A small contrastive image-text model, trained from scratch.
Training: adamw at rate 0.0014, 3100 steps, batches of 128.
Data: trained on rendered made-up planets, 195000 training examples, 2.0 epochs.
Rows from block 2 of the text encoder of a small contrastive image-text model, named by matrix and row number. Rows with one number belong to one neuron. Each number is 50 + 15 x the weight over its row's rms, rounded and kept within 0 to 99. All counts start at 0. After the name is the row's rms in percent of the matrix's.
After each neuron's rows are labels from the 100 texts, of 14976, where the neuron reaches its highest value: "tokens" is the input token at the peak. Only what is clearly more common there than usual is listed. The data: rendered made-up planets. In brackets: how many of the 100.
# fc1: MLP up (text_encoder.blocks.2.mlp.fc1.weight, 1280x320), inputs 160-319
# fc2: MLP down (text_encoder.blocks.2.mlp.fc2.weight, 320x1280, transposed), outputs 160-319

fc1.507 122:86 33 52 56 45 45 59 45 32 51 58 64 61 42 17 67 45 43 49 54 50 34 31 56 55 28 89 63 53 37 28 55 41 46 50 89 46 69 52 67 58 60 46 74 51 59 50 35 48 39 17 52 80 58 37 34 65 63 53 47 46 44 51 51 65 58 38 39 38 46 27 40 74 46 64 38 49 34 41 51 47 44 43 56 72 36 51 64 61 50 50 41 52 53 66 49 51 33 51 74 57 43 39 24 67 56 74 47 65 37 47 58 48 44 56 45 66 43 74 39 37 70 56 59 59 48 59 25 55 58 66 29 00 41 57 42 70 28 30 40 52 62 45 49 53 54 34 12 39 39 42 43 55 42 67 44 64 37 25 60
fc2.507 087:33 66 45 52 73 57 33 44 62 54 61 37 54 58 66 49 55 26 64 59 56 67 60 33 52 63 34 52 72 24 44 53 46 53 53 18 69 47 37 64 65 49 56 46 58 61 53 34 68 61 50 61 39 55 61 70 45 26 44 44 59 86 79 48 40 45 20 44 71 53 63 22 28 72 24 34 44 43 20 81 25 38 24 49 36 41 12 60 31 29 58 56 67 34 64 64 79 76 63 44 37 81 68 64 29 29 38 48 66 60 48 54 45 50 55 52 66 18 53 50 39 54 47 24 58 50 55 67 47 70 34 69 64 70 63 55 46 65 51 61 70 48 46 27 72 35 50 63 75 74 37 60 54 63 29 68 25 65 71 38
tokens: "<end>" (100)

fc1.399 113:50 45 33 45 64 60 34 54 63 44 63 46 51 57 39 62 49 46 60 50 35 31 48 43 49 51 58 71 60 29 17 23 55 49 57 57 64 54 67 69 74 61 37 63 52 77 41 37 65 60 44 55 54 59 46 43 48 50 45 45 51 48 68 38 45 64 28 60 38 56 45 57 62 51 34 18 52 10 30 68 31 26 23 61 60 25 53 69 51 25 51 52 81 65 60 48 68 40 49 44 59 43 49 52 66 40 54 32 61 22 62 62 49 52 54 69 99 43 75 55 43 56 55 64 72 69 63 30 62 70 50 47 46 62 62 57 54 55 21 50 88 45 66 49 62 22 42 37 44 69 35 58 42 51 55 68 66 67 38 40
fc2.399 083:24 34 81 62 19 70 25 41 50 64 52 82 57 28 65 56 46 59 43 57 76 55 44 34 56 49 65 52 49 48 64 36 56 54 29 48 55 33 22 49 38 53 52 37 26 50 35 61 51 67 48 56 29 39 51 66 33 40 49 29 59 49 39 69 50 32 46 46 66 26 54 46 31 72 54 48 76 60 49 44 53 49 54 28 27 60 41 48 45 72 30 60 17 22 44 73 38 73 69 40 34 72 65 76 62 41 50 51 54 57 42 43 26 39 39 51 48 58 49 62 60 43 60 38 58 48 48 57 26 53 29 72 67 70 41 72 47 23 40 63 42 65 44 57 60 50 47 68 41 47 53 66 31 35 27 40 39 52 67 65
tokens: "<end>" (100)

fc1.291 142:60 33 73 49 32 47 38 43 61 53 74 56 49 55 47 46 42 65 56 33 67 51 77 52 34 53 62 55 48 51 58 38 42 64 40 56 37 30 31 56 53 51 56 19 51 53 70 41 61 63 61 49 51 27 88 61 24 40 70 22 50 59 44 79 71 55 31 49 54 00 63 75 39 77 57 45 74 46 53 59 51 35 43 56 50 46 40 38 56 75 18 60 35 52 33 63 17 65 77 65 19 39 45 30 81 60 52 50 57 50 45 36 45 49 36 57 54 43 62 47 47 32 22 53 62 69 32 37 36 57 59 57 54 74 57 75 53 00 34 66 47 69 50 55 70 59 59 42 52 35 47 48 21 46 32 55 37 37 64 46
fc2.291 208:38 74 26 41 59 38 73 63 30 39 32 32 38 60 64 32 46 45 38 70 24 58 37 59 55 49 46 28 33 65 54 72 61 19 63 40 53 73 83 35 41 35 50 66 80 37 30 60 36 46 50 33 47 79 26 40 81 71 46 64 54 39 74 29 37 45 68 50 50 81 55 30 51 18 55 73 35 60 68 35 65 67 60 60 50 45 64 49 56 29 67 55 63 43 60 22 68 37 24 36 79 41 58 63 27 54 48 40 40 60 54 54 62 37 64 29 28 59 34 56 57 61 72 54 27 26 75 70 68 42 41 45 64 25 38 18 50 71 65 48 41 27 48 34 34 57 42 62 50 62 65 61 74 56 52 42 45 53 48 38
tokens: "<end>" (100)

fc1.286 137:71 36 26 43 41 50 48 64 41 47 44 55 63 39 37 62 36 35 33 51 24 50 28 60 23 66 46 58 41 41 50 43 34 26 32 66 24 61 47 43 37 52 74 74 51 60 38 35 50 69 23 48 66 67 44 45 64 58 74 10 49 52 60 54 55 47 46 31 48 48 55 46 46 30 43 45 49 55 33 40 58 48 52 51 72 35 49 68 71 24 55 71 82 75 64 41 55 56 51 67 70 73 28 19 69 55 76 31 79 53 32 30 52 40 35 50 45 54 51 41 50 63 68 37 50 54 70 54 59 54 75 40 40 31 54 44 75 12 39 59 44 37 42 48 67 60 53 39 45 37 64 50 45 33 52 65 42 54 48 24
fc2.286 182:46 48 80 60 33 70 39 35 50 53 41 53 49 68 56 43 51 70 62 51 86 53 84 39 55 42 44 45 42 56 64 45 75 81 44 42 54 25 16 45 36 48 41 29 22 42 65 61 41 46 79 72 41 20 85 77 17 46 45 57 30 46 15 54 46 38 55 63 57 26 50 72 39 74 50 56 69 64 56 45 56 47 63 61 34 71 50 25 41 82 26 47 22 44 32 73 26 58 61 43 26 49 60 56 53 44 35 60 40 58 56 41 39 45 41 61 40 59 47 66 66 35 30 51 52 69 26 46 28 42 48 61 58 75 38 75 41 48 54 51 38 73 68 72 47 52 51 56 43 47 48 59 41 47 39 38 52 56 56 50
tokens: "<end>" (100)

fc1.89 115:65 35 34 71 51 49 38 77 45 44 59 53 62 58 14 64 41 40 58 56 27 30 21 45 57 40 80 66 38 42 34 28 46 34 47 73 52 46 38 62 56 71 32 67 33 66 53 60 35 55 34 46 70 60 55 50 29 64 40 60 43 49 73 09 55 61 55 52 13 50 27 59 60 47 64 20 49 33 46 46 48 47 50 36 62 46 52 69 76 38 50 52 58 67 41 63 36 37 31 73 54 60 57 05 80 43 61 42 52 21 59 67 30 40 72 41 77 55 91 59 48 62 78 42 67 52 69 44 36 46 69 34 30 48 42 50 68 40 25 23 46 54 56 60 61 57 30 21 33 56 48 47 41 34 80 45 62 47 27 47
fc2.89 099:35 78 34 31 64 30 63 62 43 58 54 26 41 42 60 38 60 38 57 63 25 57 39 54 57 52 36 46 62 42 35 67 48 20 76 32 71 73 52 52 73 38 48 64 59 50 33 40 57 43 39 44 46 75 36 38 72 46 38 70 71 65 82 33 30 53 46 50 55 76 61 17 48 33 60 44 40 42 43 71 37 56 24 43 50 43 39 46 43 40 59 46 75 38 59 40 83 50 33 40 66 88 63 64 29 41 44 38 47 52 59 65 68 49 73 37 63 31 55 48 32 64 66 35 42 40 59 64 77 54 37 50 60 48 61 24 45 80 72 46 75 26 29 29 48 40 52 59 73 76 34 53 69 63 49 67 43 49 51 49
tokens: "<end>" (100)

fc1.596 092:61 56 66 34 65 40 59 38 81 48 71 36 57 56 56 76 64 53 71 37 44 43 46 59 32 67 60 37 74 46 50 64 29 63 55 41 59 56 70 43 62 48 57 53 66 48 49 24 76 34 56 49 63 45 46 52 42 33 58 41 64 48 46 76 58 76 47 30 41 46 53 36 69 53 57 41 49 34 47 62 54 57 45 56 75 47 67 57 60 61 65 26 58 50 55 46 58 38 63 73 57 00 29 50 59 70 43 87 52 55 60 64 71 65 49 15 66 37 47 29 30 55 12 54 46 37 18 20 73 52 47 16 39 45 72 57 55 57 49 51 63 42 29 41 55 45 71 48 49 46 37 06 54 65 67 55 55 27 53 66
fc2.596 089:43 67 37 41 57 68 76 76 42 47 24 37 35 71 70 48 55 75 52 69 47 67 42 56 49 50 74 12 46 83 53 74 71 31 66 41 53 61 48 13 49 07 46 53 62 07 60 64 42 42 56 41 46 80 60 72 34 71 50 61 48 42 42 37 31 54 76 61 46 65 64 68 55 25 67 87 33 55 75 48 60 44 55 49 42 41 69 49 56 58 49 50 77 30 49 28 33 36 24 41 72 42 50 72 49 53 45 48 33 57 60 53 56 44 58 55 37 59 31 59 49 48 56 55 20 44 52 52 42 15 24 48 62 38 46 23 36 63 77 48 42 34 75 65 07 68 45 68 54 58 60 52 59 39 58 40 60 47 37 25
tokens: "," (100)

fc1.338 145:62 48 27 45 51 21 60 51 65 47 64 44 45 45 44 41 51 48 38 14 33 39 29 61 34 58 40 52 69 47 44 46 19 45 54 59 41 61 56 40 60 48 68 77 51 49 39 16 69 42 48 50 63 41 45 34 62 49 68 31 48 65 50 64 61 81 50 43 41 57 53 41 69 34 51 47 28 36 34 67 39 55 44 60 88 48 43 52 58 54 67 39 66 58 67 36 60 47 47 71 55 45 17 38 52 64 46 50 56 58 46 49 66 72 45 47 50 28 49 28 19 50 50 64 52 56 61 25 67 45 52 36 29 40 92 49 53 49 44 56 54 53 34 29 51 53 55 42 57 41 54 06 50 59 61 69 60 39 29 59
fc2.338 193:42 35 35 71 41 78 56 81 27 50 41 54 76 59 38 50 29 65 70 74 53 48 48 28 72 41 61 67 44 40 51 33 70 52 33 55 52 48 35 70 49 61 27 39 42 56 57 63 31 55 63 38 51 59 62 76 48 61 33 62 44 48 43 28 31 36 54 56 38 43 26 69 43 51 66 42 57 50 51 46 49 06 55 56 40 23 56 48 47 64 48 67 59 55 36 59 38 50 39 42 41 53 70 54 75 26 76 36 49 15 53 66 33 26 69 77 60 63 69 79 69 57 44 66 75 63 38 51 24 51 56 56 54 60 37 49 53 49 30 32 55 44 75 72 44 44 12 42 34 56 41 67 43 16 52 38 58 48 43 21
tokens: "," (100)

fc1.654 106:68 57 60 26 58 25 78 34 67 55 64 40 39 48 53 62 75 33 34 21 50 49 60 81 37 56 65 46 71 52 29 54 42 50 79 45 66 51 65 39 75 38 62 60 46 34 46 38 69 36 58 54 54 27 46 38 41 54 55 57 63 50 41 62 53 80 52 60 56 44 51 38 74 38 48 64 36 50 56 43 57 59 31 59 60 54 62 62 63 48 59 21 52 61 64 44 53 44 47 60 65 16 26 47 45 65 51 57 44 59 40 40 60 69 43 22 43 31 43 24 26 39 22 37 44 45 16 37 74 36 37 30 37 41 85 46 44 67 58 54 56 61 33 46 37 72 68 58 59 53 61 23 59 62 66 59 60 43 40 75
fc2.654 104:44 71 43 33 53 62 84 68 45 45 22 40 25 65 73 50 52 69 44 62 49 71 43 63 44 57 68 04 42 84 52 84 66 36 71 43 52 59 48 09 47 00 54 52 60 02 62 60 44 45 53 41 50 71 60 68 35 77 55 57 50 43 44 41 31 56 78 57 49 63 71 64 55 28 61 90 38 54 75 46 64 50 55 45 47 48 70 53 60 55 49 50 69 27 51 31 35 34 23 44 67 44 49 74 49 59 42 47 34 62 53 52 62 46 54 53 37 56 23 55 47 50 53 51 08 45 49 51 47 15 21 45 61 39 49 31 43 59 87 54 38 35 69 62 04 73 49 70 60 56 70 49 56 40 57 44 55 51 40 28
tokens: "desert" (100)

fc1.549 120:68 20 59 38 49 38 51 53 55 33 57 51 42 46 30 61 45 44 53 33 42 41 38 58 45 53 63 65 58 47 33 37 42 62 49 60 46 51 44 50 67 53 45 51 53 44 55 40 51 57 51 64 82 45 51 41 50 50 54 45 26 45 32 47 55 69 48 42 27 41 45 58 72 61 45 44 70 32 34 59 43 41 38 43 65 44 50 57 68 51 18 45 57 68 42 49 44 31 57 66 39 60 39 21 67 51 53 61 61 32 48 59 67 42 50 65 57 46 46 44 34 50 55 71 54 79 64 23 64 53 73 26 00 63 60 60 60 32 49 38 51 53 60 64 60 53 59 30 44 46 45 21 28 49 67 59 62 61 25 59
fc2.549 090:37 65 53 60 64 58 40 49 50 43 22 33 61 59 59 64 47 21 63 71 54 62 56 32 68 51 44 43 39 58 52 53 67 56 42 26 56 40 36 45 45 49 40 38 62 43 39 82 39 57 43 41 41 61 55 80 53 44 38 60 78 61 62 45 39 28 62 60 63 38 54 39 37 48 19 61 53 58 75 56 49 38 62 54 23 40 51 61 31 18 32 61 74 45 60 66 53 61 57 31 39 35 75 60 34 33 37 43 37 57 51 57 37 43 56 52 50 53 50 71 77 47 37 16 52 67 50 72 38 34 49 74 68 88 13 56 46 63 53 47 47 55 43 58 40 49 44 55 57 61 51 73 50 52 38 48 48 62 59 13
tokens: "<end>" (100)

fc1.81 147:63 45 45 35 51 35 62 44 69 37 66 33 46 49 41 40 51 56 49 27 31 42 34 56 22 59 36 48 61 41 33 47 20 32 58 65 47 56 58 55 76 51 61 72 63 57 45 17 71 47 44 40 57 55 37 37 54 41 64 45 53 56 63 57 56 60 45 35 42 66 48 48 57 41 64 46 36 35 42 73 41 53 41 55 72 56 47 50 57 42 63 44 55 41 67 34 63 33 38 68 58 43 13 46 51 54 52 63 52 43 50 40 57 67 39 48 57 40 43 26 18 46 61 64 54 49 65 34 63 43 56 20 35 38 99 39 53 43 50 61 50 63 29 33 54 44 65 56 64 59 49 28 63 62 67 59 59 53 34 57
fc2.81 172:43 42 44 70 38 79 58 82 24 47 38 50 75 53 33 48 29 66 63 77 57 47 50 29 73 44 56 65 39 42 50 37 75 53 33 58 50 48 37 69 46 63 28 39 43 56 52 67 27 53 67 35 56 53 64 74 44 67 32 67 50 46 44 29 30 36 58 60 39 45 24 59 46 53 64 46 65 48 53 43 59 12 57 54 43 31 62 44 54 65 52 68 48 60 32 59 40 43 34 41 38 61 71 52 75 29 78 33 46 14 51 68 34 23 67 73 60 66 64 80 72 60 44 68 72 64 39 51 28 47 62 51 53 59 34 54 54 50 33 31 50 43 77 77 42 58 16 36 33 58 44 66 46 14 56 38 62 58 37 26
tokens: "," (100)